Weights of a small multi-label image tagger.
Data: trained on gratings and oriented noise at many angles and scales, 197500 training examples, 21.6 epochs.
Rows from block 5 of a small multi-label image tagger, named by matrix and row number. Rows with one number belong to one neuron. Each number is 500 + 25 x the weight over its row's rms, rounded and kept within 0 to 999. All counts start at 0. Numbers have three digits each.
After each neuron's rows are labels from the 100 images, of 14848, where the neuron reaches its highest value: "strongest on" is what is common among them. Only what is clearly more common there than usual is listed. The data: gratings and oriented noise at many angles and scales.
# fc1: MLP up (model.blocks.5.mlp.fc1.weight, 384x192), inputs 0-191
# fc2: MLP down (model.blocks.5.mlp.fc2.weight, 192x384, transposed), outputs 0-191

fc1.344:499494503491511489492516520487525472480524500494478476532505520486529519489525497477475542517474558533563418502487515491504491473513494514503508524513486505491485539482527489469508536516493481499506473468530546524487501461532548469505496535506482481504523486464486550495473468485508516490524529495502503489466465497471518503484544517486520543496503484464532477523451518481500553485527486487501496501446505531472503486494485554470459509477550433461471504524482470494497527496474526498478524488516475500488548472530517489492510484531475524509550505482501481451472484500517460499
fc2.344:491473510486428513531493501493489506491516488504511507475480517498499500476522512461527520485551504514485471481513485534481498511498502420517479500504504481549501476461458498533547525485508514473523497484458458502476534507512530528522473562487545524517522528468500481495502496516518496482501530523533493475510515497515514485489470515480487520498542512470500491523508527506599480506506491474487498561505490502557507526493479468505516489490520475413510505504503519496480475521503468491487477517514477542479474498505496488525503498476494499511476517498495554473439544471495507527
strongest on: low contrast; medium; sawtooth grating; scale: coarse

fc1.196:502455511494496522506516489495483497457460522514479512522506538532490528489531524490498498482503516506509462475471483512538526466491497502458537505509534472521524493489503485503484505506475480502514526526529503560486429442529515497477530530470502487505498488483507512470467439503522489493472512450518495527559492506513508448502538542515524507476526458524508479541491500514522491513488513516503490503450467523517530501488542509474509504505536454505493473529451511479490519481459486490468504495524506492471538491522582497511490511534452486489467480516505525501480547494499500449
fc2.196:470497416486481480482507480470495514496505532503467500456500510503519480490478498504479484422600508549506527567503532471499526512496505468505486482484541481542525460483472509490479472501523523479506544546508455465528535493478504527544500501473541498495508509518531485502499552519506515499486500525482487496486507521506449479523512510541496485482581504510481480472515533515520544476504479478482508503462518507529508525492478525524500486521461484480516480515512508517502511504513477494510502503509523526491474514503530491534454523486504469496457492491468492504499512495475515489
strongest on: sine grating; coarse; stripes at 165 degrees

fc1.191:488494495523552495489470486484519495442471473546528517557472535504509487480533521512505510479482505516483459473508464507483532486499483488504499479500488460537503507452508487489522529532484543461486455476527488552482469540502511501486503515517525494493528518509496475478465498509476524495501509475468489529541497514487516512498506555477491512481537507457498476485482518486477553491518458517504475493531475537544531519499520503485462460493523560522490541511501486493500497465539495519490514502447449475465509525516472469487486513492529474488469533527465488506474538506460514448
fc2.191:528502499522466521468504508483517486516508523506498527470492481474470520488481454504512519431586516470486502510533498516458523480507498440466503459503535443528525489535522489511536460508498566486502521503477464480496483487470482493494486483490540513520514461516481504483529534470504478517510543578542475496494532491495438438498495532485530459494503503509488471453478513474510502518507479492474490482527497480539496524473498531501496492498496519499496492485506521487531483495504513490482520516483509529517498526496491552520472521490530488513520494501517503487523560527491461486
strongest on: medium; sine grating; stripes at 150 degrees

fc1.182:475524534523509528484494530516475531494502467490512536519440510478457479512496493466506501488511493522510488509521496521505485501516461511508532457496524492509492477534484484510452472510545513543469511510513501509491472505503521465509527482522511504540487459454490503507488504469517487510464509459496497536534491503488477519516514527534498520476526504461494412503483463481501520481451446537500540476493437517512508529464549487497492475465492474501506479503515497470501525457453489496477520525468541463508535456527512526482512544495516461487455451502519490486509514501525496465
fc2.182:520486505488557503499494484525482482556472550523490489425520501466491521498495509524518525492489485517505526506512526501487498503494505497484492489481520502487528511510513502508468498482500490517467508579519545480555525528487468502473508528496471509504509526497488425476516521485485524470464485500489506466497454487482486532533501477477521506487499485538479505484458515489472513524465500510479487492498519507478490547512472524508537515475487522528477506515504522546539510492486570512512462481507515513520496498483553450525464521557545554489505535493514507494540473557488490512
strongest on: stripes at 15 degrees; very fine

fc1.142:469491512492548556495499479503502517433528488478445495530474553490537481499522531517492506471520491507539450506472532500551495496504513537487515497497507501520509514485516506468511526530515479487511452520525545544530534481536499474501492515494526466523530515516484526473486475491535499491474525503535483508506486528500512489464546494481488512463536486516535485504474510524497496489517553490539456528466462517492535472439521474499467510517546462468469497505507489475490494513497516489504519497468507496487521522515482493478470489452465506521517491481465486472445520444507515522
fc2.142:502514496506497496533471498485483525486493451516440507478488472516478477496473505489523477495525513492500482467512491496519496497502540370494506498512510471575495503478476492550532499493536525518518499553463456483503519461533563529486523502502575518491500471503485432485476510522512476508494476509493508501519498487480477499471487552516509505478506501489467491524507495488542475502500493484502505526483467560498501502482501508512494456516463517495520544527502519513482511488514505474470502509528527539507524493534488520495542504509489469500463512495508502492479550490502505482
strongest on: low contrast; medium; sine grating

fc1.69:514521519523477496509487535535506513518500529457490493510486520495478463515556528498521457503517490488493420473501513521475505494495497515538519492510515458481483475442484487450517507488497504515508466528516471515502497518492510509499530490513512486522509514478487476434488481521517465527488471518532467502507406510487496471509505540544477485428496485491503495520506500523528500504482532513507519500591496473513524494550499455536517492494513536525487495479486485485505487475488534498478509514506484461483448488525488503487546484501453494491452486475485515518502504460495524487
fc2.69:501520497490500500514510509507505516449494518541523497530517472486482479493478505497492586516439474452481483493528480484526510479503531465477478509515470502473496507513536480503510513539473512466503509503486518514484511577486467481473470493527551483491496519509509502485527471477490601500505539527509517514477477475478513463507526520469486511547497525481516458507493494485486493491539527484500489498464512482472464613472516497487468505493485525503505506493506506512496474510508439496461475513494497485499465526505460499491507485482498492511506525499515483495487500526527453502
strongest on: coloured; stripes at 135 degrees; scale: fine; stripes at 150 degrees

fc1.349:481516475456485471530501511487492502476503472476521492530481554527524481488531508506533443521513532452514505498452523507518491515503504516507527494522502494508455472506522502496513477522467442503503485507549517517527504490505518479500498533477502502463498527503503538474484506511516485447471508488530500466512476527494508476510536511438515506504520487527518505518499494504475522485499490515511452480470481476515554444487464514532489509526514485497517442491494502425506492509484531518511479452499507500525507533527452498479491507474515516501506494486482512459513471492505545388
fc2.349:492505489515471519490511498480503474501520459500477519437488426503512472505500471501511584497478499561484470492497510479519486522507529486516496479491510535547498510485459510504493509521497485508487493563462508469521487486486517524523488497490555538483489544509456446507502480499507533505485494492467521516491510494518489493491539472540499459468524500524481455518503479472541510479524491529509505490490505513503515571501503471502512494502453497498496493498459511476540476507506486486480512504538507500526537503518520505474547475505504444500409512496544464521509514490502513472
strongest on: medium; stripes at 60 degrees; stripes at 30 degrees

fc1.266:523510516486520483482499474509482497498486472448481517520400502490502510501528522494506520486492499497493463471478478508500484516503500505480501534498553526525513499486462486485475514501453538503481486519521528500487458511492514510501562527489494494516463512462538478524502501497504526511443455546472499527522448555491478508498511505472458512445529466515486522530464529514474482485452486524534481508470570490502491512507537502485484463471523468516496458529511481535494504478510555499524512522511515499482524531543544482491486475527495504501526499516495465504511530462508510494
fc2.266:484482488451462516476514500554486547514528489481484489531507510481488475485478547485459512507482490546552525553487532517489520528506497519497485517481503497469548443518441521525513499495551482495517498487479494508546513503504483449574516501487513496499483505518502536500493495496492510511493442497484517462466543503487515525486492506519510522453531496494515491505486446503538491498518441507483510485516492486529503474484479526527498535482463527532521509472519495487442526508497469514450507511490500534518496484476505517488505508441521473531469491468516476489519501529498447501
strongest on: stripes at 15 degrees; very fine

fc1.320:482513485463480505510494535508493498451522498473495514530482523507463552469519527495491451464477491472482516535463476504542511478477480503493527511504479503490495490498453454508523495486439506502478512517554481494515480483520535495477522536493465491475516458500504486511475510502528511488515492478509468485555539487468497476546535510460483544485510519465486516525518479496471511504476497524532469461479511538509488485493519532505483494508517496491444499498489481465454508454488544498492504523550481454465568517516514508459508512494475513477520441535459503513493478499525531477
fc2.320:467476469471508493504484475557494491483530511475521485520494509480515478478552530501498514474493498538479478426508485509547508501484505534491575505485497464463516489486511516486503501520484524529492516512500523476499541517499495496474473521482465527513493476516514514431536485553510500501507522496475538522496487490492511534540523496469512514503493494502488501514466481524447441487533503518451494461493524490531454514491502501484476576475523550520484491503485493521512508498557497496532490485539529498497521474440513511482511477495463517481509510477506462523494453510525460505
strongest on: low contrast; stripes at 120 degrees; stripes at 105 degrees

fc1.302:505518523502473532467492535460492520468544487504474516510504507505493504518508484503467520487453486532506462496474494497503506536498463494438499485490562472491518500425487513469524499499493508443503460543486507550519466492525497519522534497488514488500503496483492505510476436497513513506470535545541480513498482501520529497470537530499480514504544497504507486510480488508515482473514502502515491536442507515496518529441525487522487507490518454515468501513449513500506495519506520464511516529492429491499509494533508491465506521499460470504515510514488504437456534465539509447
fc2.302:502507493497526501498516513501489511500467535488513477499512585484515459511495502473482447517492494510507498495505483499497518503490502392504517498481465508540508500519495479520505468554522535498487494501480484513520489502511502479528487466532533505509486469508507487463488532486489475497479518511495520500500462524506503515524467549481485528476574505515475494503501580470506523480466509446489481528514497483510513459509526525518508515493508539531499539480494523483497520479514516456499474513482511512521483489600484493498533501517494514492484483485483520499487571514485454472
strongest on: sine grating; coarse; stripes at 90 degrees

fc1.117:487494492521533480443518549493502498475499482512529483526519530511515528490538515507515516495516535533503408501463533540477514478501505536530516468484528498536486481449513483493501524499506509508477473485517504489462453503503484499477539516533485481536519518472492488483499502513491494510542488522471490521556467489481501548493503509437464487478506493500502454507468524504470509520515435526503477480518456526504502495563543514521452491464502506521500478527482482470521490485488483458463498506468461494467548490509544485516469511552510507490498514529489508521500484487490514498
fc2.117:505502510496502494459514506512521511478476524515492503521503486514471457491466494491509548471523504469502484498470488510477517483528474506499463471501454454483512512509482498519516524516481524440527503466471492558491506538493471478532472524499540492510554507536503507499539501479515551517459532490508491502489497476507498506519471553455475496501528536461494471491483509475493541540594488467477488513511502447501492506476509498499498511488497529492471493494494507501479497501492422534477530507464469495477441529487474490549512518468499506502491506483478504495440528535505460485
strongest on: coloured; stripes at 30 degrees; stripes at 45 degrees

fc1.14:522520496522486495524521496503518490541476541507472511525506522526508479512499502523453496464519522511490417496499518458492528451491485482521531529510532472490522475473514474487495511529491517545518555505514504513511510431517521501457499498476522502522474467515519477494481503501505491508536501517508440505514443502483501510520533527500498482461501482469515490510507510484504551494474492529508496475549513472509538483528500470481465487513491482499417493473507493456492510475473533501470491496517460488506514481549480495483523513549465525507479492507482500492432516433476496509
fc2.14:529521493499496520520497503512532539470484520532470498490493513482509494497468480478538549492490480410486515494492513499520519484495519459493425536510485487466518473506511480478492534546482506444543500492477474514475484566466475469492470505506544491482498524478510536517525500510505554485500509481495487497474480467497484484494451512482500531522534506508485483476534522469512479512518500499511539514499463497501479533514513497492520527519503540518480521526537498521485475517504449487493480502509512514500506480472485508556597481540490516471512508509467482502503546538516478483
strongest on: coloured; coarse; stripes at 150 degrees

fc1.278:470523500492530530507530517510489531436510461464470525506521552459503481520517471522442484458478496488518484478481488485506487482501516509444504503500509513491497485475509498512520500547514526485520443524520525559508511467538517505496502517469509514537494483494477511513483488476517502541494531495523487541542492524479489482496553533476466487479532508476509463521495503522500561491520505499545490525461524513508535477463540497511468492526527463452456477490515481474502506493499514515533499516456462495483489478549475526447504490439494493504510501495486514462484536472511478499
fc2.278:490514471515513510481496522521505508511461471516440486511480505540482486517506524471521483489501513461481494514469506538486489474522491416506491543522510475536500547495478441504537511544484506522503462531460488504476471509497515493491508504510534548499532476486488430508433522470502518494498478472479484488487520475474475498492478558465506516483490503514494509518507547452510513520519530497467493522498481515479495484501538482502521512500508520490530484538497505523488508477518520485476510487530536505517492514589478522489563505511497487517494491506494543492469563469486497487
strongest on: low contrast; sawtooth grating

fc1.9:491484552487474484501521514482463489464460515501482466551442517521516499500546504503503501477482486515511458467530481494517522484495495532501540461519500489502553524476505488513475552485505533502483516494530508521451510525502525476472496509499538475548522522483513499440510459499498538480450467488497498524521468516485497531495501543473520514476529462468507501505503506488467519475492508538494471474510439517504535528445539520437477481529485474533492482504474483502481497483487447520479541512531502504506544489519543505496481474514466494483502479490494493504464535522481505469
fc2.9:512485436510524484503503511520497505514548526511494510458496488488470547489492472489508524488587486526532515503525505516483478536494491467504482512492526515543486494531540505520515472493565486522489510476507504462506516510471506529545525475507514484502470433497464508495498528505488493477545517560520485524504513480490446476503516558484499457493463502503487492486503463482508528486477526485491520513516505505505493530477474502548538480502447506525518525471519488498466486505530557469484526468506533518525530486500536553493473530540495514482483493519496507468514528523511464482
strongest on: medium; stripes at 165 degrees; sine grating

fc1.207:495547508502539533504495523507440518487495468495477527515514508531477450504513477456537463473468492472522536454508541513475498524513495547535512521459514483507499487458455449485506471502481488486476504535519495495502487492515502478487517489528493480490477468507523514491542550466502507489556493501507515521538486514505481469504511497504482508472512495495497455523483477475463514493523515558493490445432494512525490550499544565486543490477529527498518488479486491460467538471500493542502489537480522490491487476507497495517488520478463489500482481533486479514498493467487501450
fc2.207:482500509502503507476542492542484507499486471560464486463478469524500522511487518509481535481486479449526500547548479545518495570510504437519456489494461451486547487502483509513502509502482494506498544475432464487508516569491496469541464508530523500486488536491544488509511483483507569498504494508513504497486500476514478496467459515530529515536515467498501467496497482535503472521535515491485539491492507498506484502537489500479484513464492524540511539477519488554463491508497511462473488528495492507513524494486497553492547503491472508517494489495485512507492525485483497465
strongest on: low contrast; very coarse; windowed patch

fc1.368:488501506507483523535530523510482489506488508536480537507544501491509493509518504513463482462507492490512523526496513482499479516485505521485540532508503476514512485506510482506471522553497478501513531489533503491507497453492511519472512504433480512511507486524513507500470483490483490459537527481503480512509501539480484463531522512489485479526549474486485474487518481499512565466447481534554484457492441498527547482493495475478513475515495488489427478527504505464490529478504497520516537509500443481529486476551465537506467519484502508466443447458494538447467497474494497523
fc2.368:491501474496510514492524481517511521491480442518430488483478483517542511494482515482496529514532504459515530509507509531488507539548503500525478516511492475497444455506526506470501492540503506530507433481461487466492483503455488463522458498497529518461487492486567562547502510478515531510527465462475478502468547491499466506454517473494481530552498482534511523474487472471522492482469508505473508484508506501494480500552490444508529540513518483542505497508511486499492509514515490466509482503496550517508520526477505477534550514517495525496524516515463514494532498495492517475
strongest on: coloured; sawtooth grating; stripes at 75 degrees; angle: stripes at 60 degrees

fc1.296:523495503514520516490563479460508491462490508499509456522517535479499476497503516501530485505478534521464470503495494521501530473472490500448489503554504491488484487503505514451513486508530492517494445514513476533482495501543515468498512504508502477527503510502512477486473469488481463531523485472524498524521497517519503522521510521502517491486512509502380492515536483506481478505492507526497492534498471532510518542502476518491488524530488510521491489505479512473490502517516495498499508460502496505470524458521489505473515499484511476356492516468460491537451512515498503478
fc2.296:500510496501473464466531492534485491528520507508544489533515464534505537538530483505506503509510506499471493485511521481462504553508471422572471502480486480482531488476464498507516478501511506526521534474534510511470489483525513480489552499504521495476453444504546500457508545525479502508537494515489482518469495500510436500532467509509514502466473505468512493521548493507510475457494549467486476477518494464491507508500514507475515480499506516474502505476559451494467506567498477498493501481527496461471533496480494510505544517453475496510481498475505481526538493488515502481
strongest on: coarse; sine grating

fc1.353:493518499476485509464489520443540535493498524499516485528520523526468522471499566494500464528554493508485458498492492503536538510502465559481517507504520474475466491531506478525513483477493498549502496506539478509514481455520530495477514507443491500513510465505497510471512419488513487497512484513527514511525467472510464494515531524492525488497484480515493474528502463462467499512452478528511467498550478505480500432525513506478462500470529474516523490478520484458457500459489523534488511498490488450505511498496500515474514469521518487498491493497465490481464500471454538462
fc2.353:501492501494491497518475499488496507522489499488541500516491500507548533497502484481479510505511472439493559502469530501487510537492521472500482539508463527513500495501492495487543536522471493491491492502504489507471476511449507500492495486500516486524467524513550490496482509501524601532494492494501448492452512491473491524479447523486514510523539482498494511543547535492462440492538531494516512501477513473472454489518507452469549489515506511573520519500555520488513488502526508451489462486526511502525503530489465514479550460518505514522496492494527525488510510457504520472
strongest on: coloured; low contrast; noisy; very coarse

fc1.261:516513494557490512521525481509465489485479469521493513503492547489475496500485461467488482477407540517525480497514456542501501459506516501496516505484504506497523472452510478500519489486502478434515481474537513508506487515478507482473509498524476520489510507483508515496463536469510516506546488501481557506522482519494474490516519523512447507512487503477491496517496501504503509463512516529522496480474477488545509507545470523491503509487508535481508498516490531500491546486430501438528474526533427528471523458517516467509485472474540503482525483449495526480463463518478523487
fc2.261:482506532521460529474537480547492482513522510502556507498502519501514499519526485491527479474626474462518527502485540527497481515470471542481428505491543471522518490526494510528538493493485510508507485460457498517482523529502537498535494534487488513510538492463522532494470464479499523510471513549528426502486535485512442481487447502460488495509503470545481518515496527536507509509475507452478469535486501496485485495505508509501509519495509500489461463511518489523496492502511526511491500526494486505511502536500483524529498514476485492494504495510502518482509493453503510490
strongest on: coarse; sine grating

fc1.67:481537493454488524524487520495521503473496537513515489497492514488487470509518497486507485523498517489524495494494523505461521486509529532511473441517500483526498494491543495570511514483524480487477503505535488524508561500505517451503520559474512457493510524469512485475460509475498502480488499479493495498497430503475506491497499521468499451496505495470495522513471533494480516505506473531494455514506458513521524496479482523514492514507499504524521427505507504540508485479493487541484492468436493503524484506552457483506499479496513490495470446496453503453492527525475482396
fc2.67:477493543530479470469486515503493500510517445548471529467498427483531484480494417513531551484513537565496470482471502506519519511500505515503510518505526507522469515494474493507471468523506501501493445499488495502482440490477504528497430540465480482492499515483473500528511496469500508507455541496504498499502517501512443473486515488525519486506499507483489473483515459456473500481504529510504505515504453486484513552516486504501505518466512486492517501486485511472459492509489414524489534491507492507482533489536509540514469527509509486529505511503487474505496511512540521548
strongest on: sine grating; stripes at 105 degrees

fc1.332:492517533460511510486488463508503506483497514441549471546485544506502478495549523470512438505500531492492450502455542506495505503479488557491528499499519478507503492487480476472514508515492491501482474511547492544505465488535527494486553534468503460482502484497525528466502484491507537518496505521509497526550438527492482477504517547475473509486529486496480487532480486504473529494490493560535459459474491528509531518494512499512466510501534469517485476490489484441468503471493548524506516493449495456497492501548480480470502494477475465472514485501459485495481503498503518482
fc2.332:493499493484493503482517479525487472503504570520528487511523524501479524487502507506519489473495487499488468494520511511489507480488506555504536503490546509454543520534539474473510494469489479487501516487547510527473506503511485500472488515512455510536477489471522571502532478472494489492520549501520520477479469494489484550535512509472514509552449503470532501498486478527482486481488527497512487513498516474522512468509503502473474539483512519506485471492512501508503500471490578564462478507506513467470530490487523452534440508445506543517523513496485482516494476497496471580
strongest on: coloured; very fine; stripes at 30 degrees; kind: sine grating

fc1.15:496487480499530503507508486514522508494520547522518518513527498532496511511490511464499460497446485526509497517480432536499501514480505538484510499495523538489470485497521474505541481505517480436507562530544520495529501438496523487484500520430498503515488424517496511529481505455505476490510504509484508486489512522495504498485515515523519522518488514489492486502457502473487530464446475536489522492502449476507521455508512512517502499435515452502500510487565487477487502461481500474508471517510404496532509494515490486470475507505491521504539509520496490493499510551518486503
fc2.15:503506516521488527503479524498508488492521522513507516445474506502494511486498496490504510474563474433526527493506502556480510524521491472497401524520502440509528476514486492513484533541452500471525479477430474505478514551494484512521570503479530485496500543505528490468481479516525552507477490524516465496478520464489476512503430528484509539514513517495481482495515508488509486526514518502472496520488471478504476520498517499509486523476523469493508520512516469534509510515535508464498477504439483491514517518525512532521480506522452486511510474498457500517473534482503509506
strongest on: coloured; low contrast; sine grating; stripes at 75 degrees

fc1.323:523478510497495530488508497503493483454491519492494502543495533512515504500522517486500512479463482519511458504484508527551507497487488494447520520523530486535535492462504512480520518565514483418521451540519520533524474492518491502498495522482546445531516519524482512480475426490477510481494527503550490498511504531524538499474527530507481513512571465494516473483511521518510509504515505507506477528460495522522529531454495467506479488532535488524492495510474508493514511526489513462518501508476439500476534514535531498488473530508496496505526538494476487453467554474493504478
fc2.323:483497486532515500495514487466492500499460484503497515501488491486522481522473476502498454473558525503501493511498447474503507511501526387477515484496465472568511481517511499510508442499535517487503499509463427476527526512499553510499507493499552492499485486540464480471485569508492488489482495532502480511516490479494500494487484564509486516467550502563472510487502569505495519508468498452493488518481497516532509468507507505538515510492477503503482521492521522496503498494516494441533484495502500529516511497548514505492517519506524524489506479483504511492497560493475481495
strongest on: sine grating; medium; coarse

fc1.305:488538515482473491456509503490472498448493496456526507534470548482501482477552511473527486501463521503513459504472530511500516514499505526468537465514523517499498485458519474498531504481501512495496479493539502535491480473520563485482545532487505469522511478472517518474489471462509489516495503464519512521577450548487493487537556552476488487487506480455485483540512477499475525483474491547536493476461483499520526501477517504490464519511523461520484474504450490459467485456461514540509500503476477479496491494527494511490514473459493520476521483494480473492482496500486508464
fc2.305:493491430478499500485513492529497474480502531486457517462522490500487518489512529477492461505462485515515488501479514516500540472496483530495561500506565513493521519535569482498472466487476488484517506501508496496489505507478493480470483474481494495498523496517520492512520518513493468517521524505496492472511540479477507498515528480501524489520431490529496500457472464472509475465445514481496493478552499508541543533504512530498497512494473482534479529493529529539525522486510575508533452533550514523511463498495485482548476425509495531510537509494498534475505505491481519523
strongest on: medium; stripes at 15 degrees; sine grating

fc1.358:507478549481520520507513527491482496447441485507493555525484504522498507507527497480544529501479477483504457482441529503512501486491502555509512509525503504540502538458491509530490522503446481488493497496494510509452484514511526464474498473525532519507505532476450488464470453488523516527462507493495522506518463517514499498503517498490523506465477499499512508510502503479491501503506486508488454516490445549562509543442513513458432505521499508524537511517497486478478500512508528510492553499463495489483465529494443494492503471518494507498511461521505495494466546498464512446
fc2.358:470503483488496466485486518488497494498520512504544489495489501489495494480492469490490551492505498512493516495498487517527502500499493426504565510475458518600507510506437499543512500512530520528493530484518516469495495547455498519535492525515530479525507440476497472511495509449505460505529511508507477497497490495480500471509499527496510439464532506509460499508521492514507531473547509497492496533514541493493498572505480508487531447494468526496508530497489523490485490482511442474468544463521485510534528504526490551509526541486532495518473489523497508489482524520470489491
strongest on: medium; stripes at 165 degrees; sine grating

fc1.215:495505538475517495489475489501498503472508511452518494531462530511519494516548499490504481516496500503504460498485527498501526523481473543482541471500533525531525491471503481510508510521507487479491444511542493552503506477501534477504520490453523467511519487531502530496465470482516533535467523505503491511566459513494517493501514558483492524495530480466491469519477487501491545513503482554533452478459464500528534523473518466520477505492503462530475501496501521441493479474511506500516513497426475466516497503571458497477520525497479470490498494515473497478468540469512526465
fc2.215:494484445483477483483518495475499486517499574499475484522528526503472515490508523507507462468505491498489521524523497500489535478507501555495531486506573492467563510551557484483525465478495497470495536493538495516503519510491472484501460513510448514511488528463513552495521491487476511475515519480505484495478505486476437505531534477484510483504461472497529486481507496508476488467497519509498510491526527474494500454516519515499513536475509515487505494487520505514508504491502580555491471529542477475502478512478506442528467490493511559507536513496486534491510485514485467551
strongest on: medium; sine grating; stripes at 15 degrees

fc1.262:518496535495529500513485487487490512476526576516516498534512515514511480483537486454495479501496487487515524493534542515450464506481497552520487547498519451523456526472523495484553518512494481471495503516524499520498458477526529513489542494449497465497522529499497503480498493525503503477556515445521480455516496498504474498500504516480501484501506524450505441529483525491512536504517503528510487514504476526497491532489467529523529486493563496509487504531497468440485519495509506537518499486407477474512490522512480505511522522460469471493446510486474521474509526491499511493
fc2.262:529493509502492512514509490527495500540523468484514516521487482485489500524495442503491555496495499527503469528524474508492513522525488480482485482487453489476519481512439499517506526514520548485550542488438491471504510524482507465534492501494479494534487490502478511491515518486499526507495470471445527461467512477492507529487454481541500537446562491506495496489500494496521545491522446512527507497509461505480511476513493530492486489517526544522470527468524481493454529497491442501531531506479538546542516459499484514500548515489526480516443507506501493489507515543475463459
strongest on: stripes at 15 degrees; very fine

fc1.95:457522518452489500498514493519494510485507529447464518494464509517503497493503538498512460494485487514495522503493522467496483485488547495512524465501493542479506507510563460511516488525517527495467467501519502495499520506497524510480524558468441470508493523460489512478513510505483436480483478479507506465495520520491497481518535515431451489561515505443488496531500482517517515485499509508534458482516488506502510512450462470482456517512529552495498500509500473514470510454523515512525512490510473486517478526500486539492500483408549546505485526496484489488464499487515506509
fc2.95:535498497461528514506478500530509489509499423472457513509508484476534499500475502485489518447510491474496498548519500480487520493499491474505479521510492494510489525500493502500505552480487499501501503482495506504499532548503498532512489501537478492458539473513480530519508532503504571530487418484456519477476534531501485506489466485507506482469471515507517473472498522503503508581566431477491521495480475506475466495538500526469512481503475551544506529499481516483496477498506486502498500535523557534482462511487469463522503512533497469502450525501495502496471481498505536505
strongest on: stripes at 15 degrees

fc1.264:500543490481485475491492523483498524507458520496507532504473494536495505505508535463527498490481479486516511515513484478485480525516506484510496485481482487480495469514500430513547492554478492507461524504502495495502481464496567525437521504504479504488490465473496499513462493414521467509529494504485500512528498491468469487507504488512489501494516471455527486540490498473525507474452498497488512466514516533492504476512522508472518487447485525488504507518489447469471499381526490487455479539509491479481510511511502493452515481500499508551508470534494452498510490506472471498
fc2.264:468491479540506514469510478491495501472479507500511483483484479568488486595503507478469513523508501469548487495516490540463473510550473531511478485505487491498516472497506466520471485477476483491572479494483513503478505471551534489500507473507459491499475504514527493489506495525501486496518478495449529473480503496505467501466493464510501475486498495517554497528460487507496508507506500534518501487468518497471518503491458487491515451461520483452556499500477488537481509553510514499511479500511505496503469478524487459546507483491481502596496498505495444537521513509472493521
strongest on: low contrast; windowed patch

fc1.351:465528476507512502508489529512505572428481472464486490476519511502504496504516508535535479527485501455507442478495490502486516515505560503514489468511509516498440501454497481515520526516483497461464472498481500530453509484513519548515530500523506509481510482458502487500460488486522476515469515496473510529548467478506510495485511523450493473464490503468510497523440525481514497477495496501479490494520475516483512484482582520489460475451509461485518520510496481511509508494462497528451508519468471478523477477493444468520529487478489506494508511556485474534496500510475503525
fc2.351:483529505477541474480494533505495516490490429501451508513506482534534480514527493469494497512496499495519504479534524550481450504519484489539522498506451533568464498485506497520508491517480550542519489529476440510469466514454459546545470506517546505506486506513525443524463501493522490515503490491483535493524497519496499517457496533486558482473485501481503538507487507510509469544527506488489484537516478477501514537453486491489483494483499509489552557505464505531475469495502448501503492477498526485540508497505494471485539490498493476498485492525499525522489513530519537500
strongest on: sine grating; stripes at 165 degrees

fc1.116:495504508536501497510490483534510532493472524500477545501501525514497502518516543464469477473478491493505533520484505505483535500494472497526529463497508500504490505453480448500525514530463496474479533491547512491512476476521479504448509535419466492489515485522523492493474528482490478497492499511532480522515501528453525484499527512497500484475497489472492471523484491500491562503490493556520474476518465479540529520480492430498544480488503512536448457467540472473476521446500491474519508513470441472501502500531508487478478529496433487498511485526463492473495515470485510468
fc2.116:492506502516508532506479521571493504511498494478512497507498496496505516509503501492498477474557479400516502469513524547485489553518486487509439516505478471530511498505490510496487542513445505524494495495464473504492504504482516523514508500549510493534513502471543501475487511535498575486484492534531455484489502503488467541481451496511498525512508506479484490527496529510502485539528462476475536534457489500543468456483514485488462500485531500535487535494524477527513516507522501502470485474431494505478543507529505553499537510500477491501488511488464477466509535486486519505
strongest on: low contrast; sine grating; very coarse

fc1.59:481498497462501547517539511486508524466507534467491504519472507526484476516500494537480498519484487536475491516473485468520551506476465527460512471524504501507472480526481483521505454523519505504516521532505488517517495449507524488486492503462515500498479450518486474489485475516555504519493506472504503475526493502526514474542521531515526523474517481444476434511538468521519525489443465528542502463506463499494534519478527499498477522507481434524480496453500478438490486491495487535477512481467472462505474461534463490467524512502517469497485498513486527531449507483531499480
fc2.59:514493507513479578483535516499486516503529530512470460497491483497501551488518486507508482476503488485496535454504519487491455524504514470501490465472548459510524493515459518461555513518467500523473496558505514476505515497440458532488539492482525530499492537465495485474508516489520519495479491504487531482483502513506428541528460482485502544521471489518489504468522557464458464510455501509493498491504466473492503499533514489502528533495499522531494480553512543549521471507509543491504446527516486486524546488474513459498501486495506469495510499490514514508518479505501504479
strongest on: stripes at 15 degrees; very fine; square grating